python train.py --model="image classifier" --dataset="rendered dice on a table" --train_examples=36250 --image_size=24 --crop_scale_min=1 --horizontal_flip=true --targets=["dice", "total"] --num_classes=[3, 18] --arch="resnet" --norm="groupnorm" --activation="relu" --weight_standardization=false --depths=[4, 4, 4] --kernel_size=3 --stem="single" --avg_pool_shortcut=false --widths=[64, 112, 192] --label_smoothing=0.2 --loss="binary_cross_entropy" --init="torch_default" --residual_init="none" --optimizer="ademamix" --lr=0.00115 --beta1=0.85 --beta2=0.999 --eps=1e-06 --beta3=0.999 --alpha=2 --steps=13100 --batch_size=256 --epochs=92.5 --lr_schedule="cosine" --final_lr_fraction=0.01 --warmup_steps=650 --weight_decay=0.1
Rows from block 7, named by matrix and row number. Rows with one number belong to one channel. Each number is 500 + 40 x the weight over its row's rms, rounded and kept within 0 to 999. All counts start at 0. Numbers have three digits each. After the name is the row's rms in percent of the matrix's.
# convs0: first 3x3 conv (model.blocks.7.convs.0.weight, 112x112x3x3), inputs 98-111, a 3x3 kernel for each
# convs1: second 3x3 conv (model.blocks.7.convs.1.weight, 112x112x3x3, transposed), outputs 98-111, a 3x3 kernel for each
convs0.27 093:443469478454470479439467463472430395491459375487474382515508477469502477477525497500518472465496492515519506545532549493485525473505517492535512511523507484524466487489457473487488455486477463482517445503487473509459490507504467512533499520495421453380410514416401496467475521538465485553437471554489498460499491505480494500505529510500523561496521531427479437468517436466493403
convs0.28 065:529463480498474478468484472514503525529514537549507506445447515467432399474452414503483474523552537467497491539540522518553528527503510546471489526512446467466467457457516494474458473474458498535488574527491476504494502507464527520526477487486382378507459451333481443324472500494452482472447456455470445463486461495525497488507508480541536534540532515549553491515532488493463544
convs0.29 100:504470471466449509452515539491532507496551521455518479481417431531464398577513453492470460461483459442450455492496495486505482447474476464495488461488521442490506491435481526479415557526459568494429533465421443435416509501510463476500465455483433374464526443361568517414495547505504546545465486498457451454486478471520490463481473466479464488540480503546514447489450458419439492
convs0.30 061:547507453515463456466488521472491485501482490477513532483402438483446397558471422500473501493470437472447445533490503469467503515495511521504492499482509462470506500455457481423374546470384523477481478479433462439419498516503462437478489476440473434466500482367575499382518542469510544541418503493498478476462418442498459437518438488439389412467445438508487458505447439476431429
convs0.31 064:477466413461398425421430510442496477450476501475475493459440399491499440491528450511478506462462464448471466497516488485506492483498479494507475480515474445494474419396384459427402476462418500481433492431395419417385487517517499467490454449500457405419509485420571512415496528507481510534466458489486487445467451488526509503438389412423416409500466473507472474450463439473449484
convs0.32 073:448430461461463445450498525405445450432487467449465456443450425524465442502482481482485489492476471452482487453522517508505525457512517454491473464508487475473485473471483511453482514453430540534473482489420463465426482515494493486482484460491476453432509482437539465420429474487413461471456427445443461476469479462470479463463426462484453463497506464493455448452479442463437417
convs0.33 128:529473458481463483486490518457499510485531538439502507469441421518489431553517457512520484493487469470459473478505502470526539460492506462482482471509509448486502496458450499453435527478436555542472523501465470460418493510489481495479456459463437400452505445377554512410464495473462508500453464474483460458498481459536521469472460469506486470515516488547504472499471442455440420
convs0.34 109:509471445488468451474479521485550509502576569442537519453427413504493428540528469500491497508484469479483469466509484467514499468502507466495480481499513472488524475435428491448412532472450570546468524512433475441400500520489510510490491485495429380433488460391540487429426483473438457456458413433474447441489487478515502479463443437486462460539512502544529461510477458470452479
convs0.35 068:458494438476487488479503526432545562444511629454499553471431379500493462531571521497486484476485438498493469512488542505441514499436453510505511517465487516514481456458436504482405512504428506549537523520482476425401481479493463480504472504484427446319578531387527565450466506517492432455483464375474467463502463470482505512471476441480490484513497496513555478483510485502466492
convs0.36 054:511513479442480448446480492548528535523538531534545532443451521443433429472447456501509498582593537510538541481548528542544530517479498479472500514488508462468489476504476509488509523520456552559494569571540490515551491493456473500501478482484376391514441395409440447394467501474497451483454498485468485472495479473497500492486507467513536538516525508529555473531528489482533548
convs1.27 091:546550516512526505468482488448465456472426456448428412509554485525569481502522445516503458500548464505499464514534484495544469502489445534519494509544489482502465554561536547585561555540533497542462517541487497524452521530436548593512547597501537590555536568528504531497581597541594598556541552544555580506541584510548540501526546520510553502517570517443523447447582474441521448
convs1.28 092:515497480495472453489479502495495491504518507484493495452488488500482474497505503483512489477493488467501475501516486499484486503481511488480471485509473474478473464485473449498522453495480534526491490478473470484448500515506532510510505509482478510511493533538519525533536493512501480498517501513490487510505532495495507528504514495534511520501509506484485452496494458484480427
convs1.29 134:508490482522488476465464470540507521531497515549522536521584579522543603497538594493512529513522563535559607517511541515515508503511525544559550546544573535542553499517546493528557506533532491479493490506556501546558530503482491486490499488511527513536517519516499516537539539540529538540520527534519499537474483525511495526504476504483488480489477488506510534482487544509530555
convs1.30 079:490483508467497509501479508540511517527525550548537512516540576547566544533541494505509539537538544550528544486508496476485526521481497538566556536573534547552508521518562480539549512510513486515509512540519536566536491483459499505506484500485475476499506479476492485461525534530504505503490522519505529530516544552527517503446479460464458469499463494486491532500525539526552552
convs1.31 080:523526522530525522514515485556549541510541518562520536550567573552555552520559556507538510507521545539544579528525521511512554524546546551528535525545554554559550512567535535531562511535553518505496495556562547574550498476464469460496471487493532540549525545534483516546558538568558525572515527527541561579532527540541526557498509504502473515473468485498483493466492564532537595
convs1.32 104:524515528514507512515491514522540533534533523549543540553604585555593597543565550515525504529535565540562546483502494516513496515508514537570550552581549533552542545555558531568548519548552519504513510557575545582557502480474501519483493503482538556546541546538538544535505521526512508511512519527543518540535528540545537507508509515509513514524503513541530560538569560517560550
convs1.33 146:517496509523506503485499497525520532515509524527523539556593587538577609514562557499518527508534579534573567519537522519529543516511546553561557562582552541569545512544557509543545518546531507520521526571565540576574506491503498494501494487513553544564548531557527534535507531522504532526505506515515534533501507526500517514497507524494506499510507523524540569519523581554575582
convs1.34 111:498483492499496484474458488535531552507511520541523543547568580506553591499547535497489516492517518500537551532506499529528505495497496538556545553550545542553546527533548525541542536537564507509500527563560530590551517497472482513490473472476554539568513526553531538543518500509492523525515504517534513543518518532512512522500495515496495501512511489513545547512543577530559567
convs1.35 102:500504502498476507484468477527516497484520524480493525524561473553568548549571549479490466495524502510560551494486469491509484484520474521523461565536483554561512541547548539573565524550529480489447492533533540555544430450396474477451467488484513522497521531527506531558486512504513543509503543514501511479492514482486496486481471488489489480482486480496521461477530509521563571
convs1.36 069:491483499494470496496513508522500485511513503483511509454446438479452465507452477461451450468491494468452482513514505517527507482524492468450446461486474467480433467450478441440467435478458537479514484517490481481443497496500491508496505475515473437443459475486462486487502478521508476517503524529493476459496497500492502485472465478526501478482507488471452440488470470429466431